A small image classifier, trained from scratch: patch size [4, 4], batches of 384.
Rows from block 11, named by matrix and row number. Rows with one number belong to one attention dimension. Each number is 128 + 32 x the weight over its row's rms, rounded and kept within 0 to 255. All counts start at 0. After the name is the row's rms in percent of the matrix's.
# v: window attention value (model.blocks.11.attn.v.weight, 320x320), inputs 107-213
# proj: window attention output (model.blocks.11.attn.proj.weight, 320x320, transposed), outputs 107-213
v.297 108 [ 84 127 105 145  58 127 120 111 107 102 160 142 167 160 156 108 174 154 140 127 117 105 137 139 133  95 161 159 181  96 103  68 179  84 168  99  84 106 113 188 114 180  92 115 117 125 130  73 191 167 121 174 138  86 129 103 122  89 107 107  66  78 133 191  75 159 151 111 115 131 134 145 102 195 130 168 154 139 111 133 139 109 103 115 183 103 144 166  75 143 164 116 147 156 158 119  65 133 162 177 104 123 151  86 149 173  97]
proj.297 110 [148 139  94 188 130 116 182  94 142 142  65  68 174 128  75 113 167  93 142 126  86 186 155  54 159 189 160  86 104 137 124 190 125 190 165 128 112 125  70 148 109 120 106  75 116 143 124 125 148  92 158  84 109 128 142 132 102 111 144 150  59 157  95 156 139 139 115 176  89 116 173 129 116  78  91 151  90 134 140 176 128 122 125 137  91 195  89 132 126 154 181 117 188 108 191 169 130 147 139 169 109 126 148 132 102  82 162]
v.298 098 [115 127  74 126 118  86 133 120 111  89 148  62 124 120 118 134 109 190 152 102 101 169 115 185  86 117 145 127 108 137 120 156  75 151 208 117 126 138 181 149 106 111 158 101 104 104 119 115 152 103 118 108 194 105 123 181 118 140 129 115 166 128 111 108  56 145 191 122 131 113 135 121  90 120  81 127 138 106 137 110 178 201 123 107 111 105 103 154 136 134  74 101 169 151 112 106 125 193 108 161 124 140 103 144 117 165 104]
proj.298 102 [ 92  98 140  91 151  98 137 129 187 156 197  98 115 101 101 100 137  93 121 130 108 156  99 107 115  95  62 118 189 128 116 103 132 104  91 155  50 141 110  80 151 101 113  71 184 154 152 159  94 138 127 149  98  72 109  65 122  97 129 127 148  80 110 149 149  88 127 158  92 123  86 176 141 127 164 154 103 152  51 162 141  67  88 118  86 176 160 153  83 162 123 123  62  94 118 115 119  73 133 117 180 110 130 112 133 169 140]
v.299 111 [109 138 129  97  89 108 126 158 117 191 138 139 117 113 117 116 129 128 174 112 153 100 131 172 147 181 167 128 170 152 124 121  66 130 101 152 159  80 149 193 176  12 101 108 124  68 124 146 151 129 168 133 137 106 115 113 136 165  65 153 135  97 121  85 122 101 136 134 120 122  96 169 152 144  95 139 145 131 143 193 148 108  92  97 132  87 125 148 146 183  64 181 170  42 134 103 114 125 127 119 113  87 207 115 162 133 121]
proj.299 114 [102 131 124 128 147 129 168 157 103  90 118 147 102 152 149 142 145 114 144 132  87 120  88 119 112 158 158 102 119  77 158 136 190 158 148 149  77 136 115 141 164 128  94 120 168 110 199 143 108 132 147  94 150 133 111  50 146  77 200 146 114 120 126 129 117 136 173  33 151 159  82  94 175 101 153 134 191 113  64 146 153  75 104 121 137  99 131  98 156 131  70 134 131 157 125 126 163 148 110  99 140 140 122 123  94 149 134]
v.300 111 [163 122 190  86 100  89 118 162 139 118 130 131 143  96 142 135  93 127 118  73 148 160 126 131 138 123 119 161 154  86 140 139 153 167 202 118 131 107 164 125 179 141 113 151 130 133 118 109 110 107 152 122  92 136  79 103  77 167 148 141  38 168 116  99 119 132 118 138 157  85 141 119 118 126 106  71 119 204 122 101 132 104 127 145 153  75 136 143 130 156 135 106  61 124 150 196 142 131 129 150 109 211 128 134 155  87 139]
proj.300 112 [125 137 107 159  94 140 159  96  88 133 134 127 138 134 183 188 113 125 113 110 132  98 103 149 141 123 138 115 169 124  78 151 119 124  87 122 177 144 153 125 169 141 195 132 136 138 119 110 189 100 147 103 169 112 147 103 170  86 113 167 147 112 108 127  92 141  98 124  92 129 149 101  91 111 123 130 126 103 129 105  94 108 118 128 181 128 131 111 126 149  96 140 146 131 164 137 124 132  87 112 132 114  96 133 105 117 184]
v.301 105 [ 77  90 148 131  24 142 111 130 126 111 112 166 120 166 130 134 174 118 174 129 163 153 130 111 177 112 130 109 156 191 105  94 121  97 124 155  64 178 132 157 144 137 131  85  90 172 104 143 124 141 179 108 120 119  74 152 142 154 124 173 105 126 140 113 159 113  78 160 134 131  86 114 140 117 135 177 140 175 165 200 134 188 147 158 100 194 169 125 105 155 126  56 143 110 179 177 151 189 118 175 150 148 139 123  80 108 111]
proj.301 106 [119 168 172  90  65 108 150 143 123 139 103 174  52 110 153 134 149 173  60  88 103 167 161 122 160  90 177 132  88  50 170 159 180 125 159 192  85  73 176 159 184 173 168 111 169 165 126 208 128  46  94  67 134 139 135 120 108 100 114 116 109 134 131 101  92 130 158 135 135 122 101 127 142 105 143 155 126 151 146 109 121 104 125 117 137 121 103 117  99 129 124 237 133 154 117  68 144 144 113 103 101 150 109 112 108 137 150]
v.302 104 [125  69 132  67 178 223 200 163 112 111 133 133 106 121 124 176 161 175 122  60 106  93 131 147  93  94 159 143 153 117 137 142  98  91 173 119 113 135 161 107  88  89  94 171 106 149 103  91 106 149 108 150 151  88  63 111 130 116  85 118  93 156 159 134 141 189 114 103 133 106 152  95  88 165 141 198 158 124  71 132 193 157 124 179 136 102 211 140 131 139 120 118 156 140 101 149 129 156 143 103 135 148 168 126 142  78 152]
proj.302 111 [154 147 133 164 154  96 164  53 107 152 143  98 131 135 131  97  55 131 141 141 114 134 136 101 199 170 111 108 180 130 105  77 128 133 151 117 134  91 143 123 141 236 171  70 128 113  97 117 154 121 114  93 116 149 181 150 112  96  66  64 164  99 130 110 202 105 123 117 158 131 105 134 101 142 166 120 109 162 225 171 145 155 102 104  81 149 115 115 103 122 133  47 102 150 145 189 177 176 107 159  86  65 134 162 138 100 149]
v.303 114 [115 133  60 156  33  72 156  84 140 148 136 161 148  63 197 116  84 104  73 155 162 113 118 143 143 155  74 121 151 179 104 151 180 157 128 144 139 135  66 140  62 123 139 141 153 133 155 175 164 115 211 125 120  95 180  97 168 138 112 139 111 145 124 143 133 120 120 112 113 168 198 164  83 133 139 128 114 126 107 116 149 164 149 116 103 137  89 173 187 135  85 154  88 134  80 141 155 153 107  85 133 138 144 126 169 127 166]
proj.303 118 [ 91 130 117 165 155 169 169 162 142 157 139 184 121 125 123  29 101 163 158 130 153 141  99 143 159 147 121 145 158  99  98 178 175 132 118 149 136 136  98 134 159  71  84 133 108 131 131  84  77 161 140  60 119 120 140 104 104 101 141 169 145  78 209  96 120  89 174 143 114  85 143 112 189 126  74  97 111 102 136 107 135 141 142  71  63  57 161  69 101 111 134 181  94  92 109 144  78 133  85 126 138 160 147 137  67 132 108]
v.304 113 [138 128 164 131 140  38 184 144 160  69 132 130 143 147 144 108 159 180 134  99 139 133 158  73 126 104 176 104 125 121 132 140 157  95 142  71 130 158 116  84 175 130 126 162  65  91 157 123 202 156 181 119 119 106 104 103 143 131 122 139  77 118  97 116 123 109 113 187 192  98  62 142  96 111 138  92  88 118 156 147 187 138 131 128 121 122 198  87 144 188 156 150 116 140 125 130 125 134 144 163 115 140 131 121  52 151  80]
proj.304 110 [120 130 166 125 103 152 110  80  71 166 128 119  52 106 182 148 178  94 121 121 107 131 126 125 119 100 157 129 172 168 139 171  88 102 104 142 127  65  87 165 134 216  87 142 170 140 124 126 103  66 168 126 110 132 125  95 156 121  92 151  99 119  87 109 116 165 148 124 205 156 142 161  31 141 159 145 115 169 159 109 172 135 155  97 133 146 139 123 151 134  83  85 137 128 156 142 223 160 146 114 150 122  74 129 161  52 144]
v.305 096 [149 118 124 153 112  87  99 155  72 155  99 139 132  90 125 167  82 101 156  56  95 163  81 128  62 158 135 111 124 162  95 135 144 205  89 134  74  87 171 135 122 152 111 175 160 135 123 147  92  94  63 184 125 127 129 125 152  43  83 145 123 130 125 107 194 109 126 154 179 143 127 120 106 174 154 157  81 128 124 119 108 161 191 162 144 175  85 181  80 119 186  86 132 129  87 105 117  78  72 116  82 168 100  88 125 173  59]
proj.305 100 [124 149 144 165 173 102 173 131 158  86 108  98 166 133 148  96 144 106 180 154 115  61 150 129  55 147 150 197 130 118  94 125 130 107 144 116  88 136  94 169  97  76 133 163 122 121 164 195  56 145 128 132 103 130 151 130 109 143 169 137 136 159 128 157 152 123 169  90 125 125 167 149 127 137  99  87 114 158 114 201 139 107  90 156 124  99 195  73 176 118 157  77  57  68 118 163 167 141 216 116 102 118  96 173 102 110 152]
v.306 105 [136 116  86 143 138 108 106 125 103 139 125 123 170 146  94 153 147 197 116 101 176 132 198 133 140 106 128 110 148 157 151 123 106 191 103 175 140 122  92 149 148 138 214 129  90  99 119 116 139 140 147 117 109  49 130 157 153 133 157  99  98 109 123  69 147 140 126 170  74 177 102 136 119 171 127 140  70 103 141 116 150  79 188 165 126 146 153 160 105 181 112 116 172 127 188 147 154 106 142  81 112 144 122 114 154 141 136]
proj.306 105 [ 92 190 122 123 144 167 122  87 132 118 131 131  94 120 100 173 148 181 141 137 137 154 105 119 139 164 140 101 159  75  82 173 127 116 125 113 121 146 167 149 102 113 122  84 128  64  90 125 142  31 127 121 147 127 139 152 126 131 172 151  96 139 145 129 181 130 116 116  97 116 133 109 138 136  91 128 172 207 138 163  72 144 108 130 172 175  83 127 180 155 132  88  65 171  85  90  80 147 162  85 151 106 164 141 147  94 150]
v.307 110 [ 71 157 174 143 118 141 122 159 133 117 107 124 156 131  92 146 198  76 121  82 162 160 117 171 143  90 110 143 116 126 156  82 110 152 218  85 110 117 172 184 162  93 109 105  86 168 138  95 133 138 150  96 135 100 103 154 122  53  98 127 158 140 102 163 102 130 126 142 125 118 146  85 151  67 107 119 108 146 154 130 130 140 126 136  86 144 138 138  98  97 156  94 141  88 202 114  81 151 120 111  63 132  98 129  80 132 137]
proj.307 114 [211 166 107 127 153  81 109 158 114  42 110  95 129 163  95 137 179  92 108 182  45 118 113 155 220 122 105 120 138 129 171 140  79  73 113 156 153 131 116  95  88 163 151 155 161  88 160 220 152 103 107  93 114  80 142  83 191 113 160 121  98 112 116 160  73 131 113 122 137 102 124 142 116 170 150 107 156 141  89 132 160  90 119 190 134  95  79 103 167 118 112 157 131 164 146 116  56 105 127 123  99 188  93 107 165 115 186]
v.308 104 [ 97 144 136 122 110 119  91  99 119 148  98 195 153 122 121 105 119 186  71 122 148 109 118 101 129  62 140 137 108 142  94 140 157 148 125 173  98  93 111  80 168 150 110 145 152 115  95 112 172 107 122 143 113 130  85 145 171 180 176 149 135 128 145 159 127 112 191 121 134 154 164  71  97 127 127 187 148 172 177 149 155 163 155 117 109 143 159 135 138 140 185 181 107  90 177 126  96 110 104 172 109 150  68 127  86  30 105]
proj.308 103 [146  94  95 128  87 179 105 136 145  96 125 120  98 143 187 154 135 182 158 170 144 187 186 115 127 105 139  81  88 110 139 197  48  81  61 118 113 156 136  97 114 158  81  96 150 145 129 117 133  83 132 135 132  96 173 114  77 143 162 144  75 164 119  87  85  85 151 149 142 117 114  96 130 165 141 149 105 210 146  79 108 135 188 122 115 145 110 107 144 159  93 144 171 130  83 110 142 147 119 152  91 100 123  91 165 117 147]
v.309 105 [127  64 162 100  97 171  66 129 138 141 121 115 117 149 161 133 114 183 127 181 105 153 138  95 127 163 160 145 129 149 172 133  79 117 121 158 147 130 138 121 122 150 126 143 149 135 149 122 155 101 166 176 171 131  99 124 130  95 180 125 161 145 134 146 121 135 134  94  89 131 104 112 119 151 127 128 107 150  93 117  65 164 137 129 137 130 114 143  89 113  98 141 153  79 194 126 145 153 122 117 100 112 163  72 150 108 111]
proj.309 116 [164 146 122  94 105  88 125 142 195 142 114 137 150 148  70 165 157 163 152 115  87  85 106 134 115 103 108 141 101 130 115 137 104 128 124 102 147 111 159 131  88 110 172 167 172 111  90 190 136 136 166 112 175 155 176 151 132 131 157 126 105  95 146  89  98 104 105 158 160 136 117 103  89 137 126 155 150  86 149 124 169 150 132 175 143 109 152 119 102 148 149 174  64 130 143 122 113 135 135 135  82 101 139 148 115 118  59]
v.310 110 [ 97 128 162 175 135 123 126  96  85 131 165 132 169 126 122 115 154 141  57 158 138 129 109 162 130 150  98 106  96 103 110 136 100  92 155 154 119  97  75 177  99  97  93 107 164 126 150 193 148 152 113  82  87 160 139 118 120  86 138  70 138  79 104 143 119  89 228 118 129 101 126 156  75  86 129  97 154 109 109 141 113 102 137 171  75 130 141 115  72  60 131 148 116 112 106  87 145 118 199 145 100 138 159 170 121 147 171]
proj.310 112 [145  88 145 160 142 132 137  75 136  83 105  65 134 111 165 110 157 202  81 136 104  88  75  77 138 141 164 123  95  99 133 147  85 119  86 159 170 149 146  84 163 157  80 127 109 118  98  93  79 178 137 118  82 161  91 152 125 133  97 178  55 151 209 145  68 114  77 160 116 152 161 115 123 105 148 111 100 135 132  78 131  93  98 184 175 170  78 121 129 177  86  69  96 125 108 141  90  92  91 137 108 134 185  61 115 168 131]
v.311 107 [122 188  89 147 163 134 170 200 122 145 119 143 102  96 156 132 122 122 159 189 121 143  87 137 156 153 141 105 172 144  89 140 108 127  89 190  78 187  83  61 155 101  64 131 149  89  85 147  86 167 151 107 130 113 167 100  69 126 133  68 139 114 124 107 114  73 193 181 112 103  90 136 123 142 109 168  80  94  98 154 130 169 152  93  93 159 113 165  63 107 180 152 100 174 133 137 115  90 151 117 162 156 112 114  93  75 144]
proj.311 104 [143 100 130  99  83  75 147 159 102 155 114 128  98 159 111 149 102 138  88 123 178 105 205  74 139 146 142 102 147  91 163 171 108 115 145 155 169 102 134 131 108  86 147 107 151 202 120 176 131 113 142 155 124 111  93 146 155 194  93 137 157 152 114  84 121 131 132 126 144 129 131 190 100 117 111 173 122 178 105  74 101 162 154 123  75 136  74 132 138 116  60  96 165 106  82 147 202 145 133 152  78 170 174 148 170 123  89]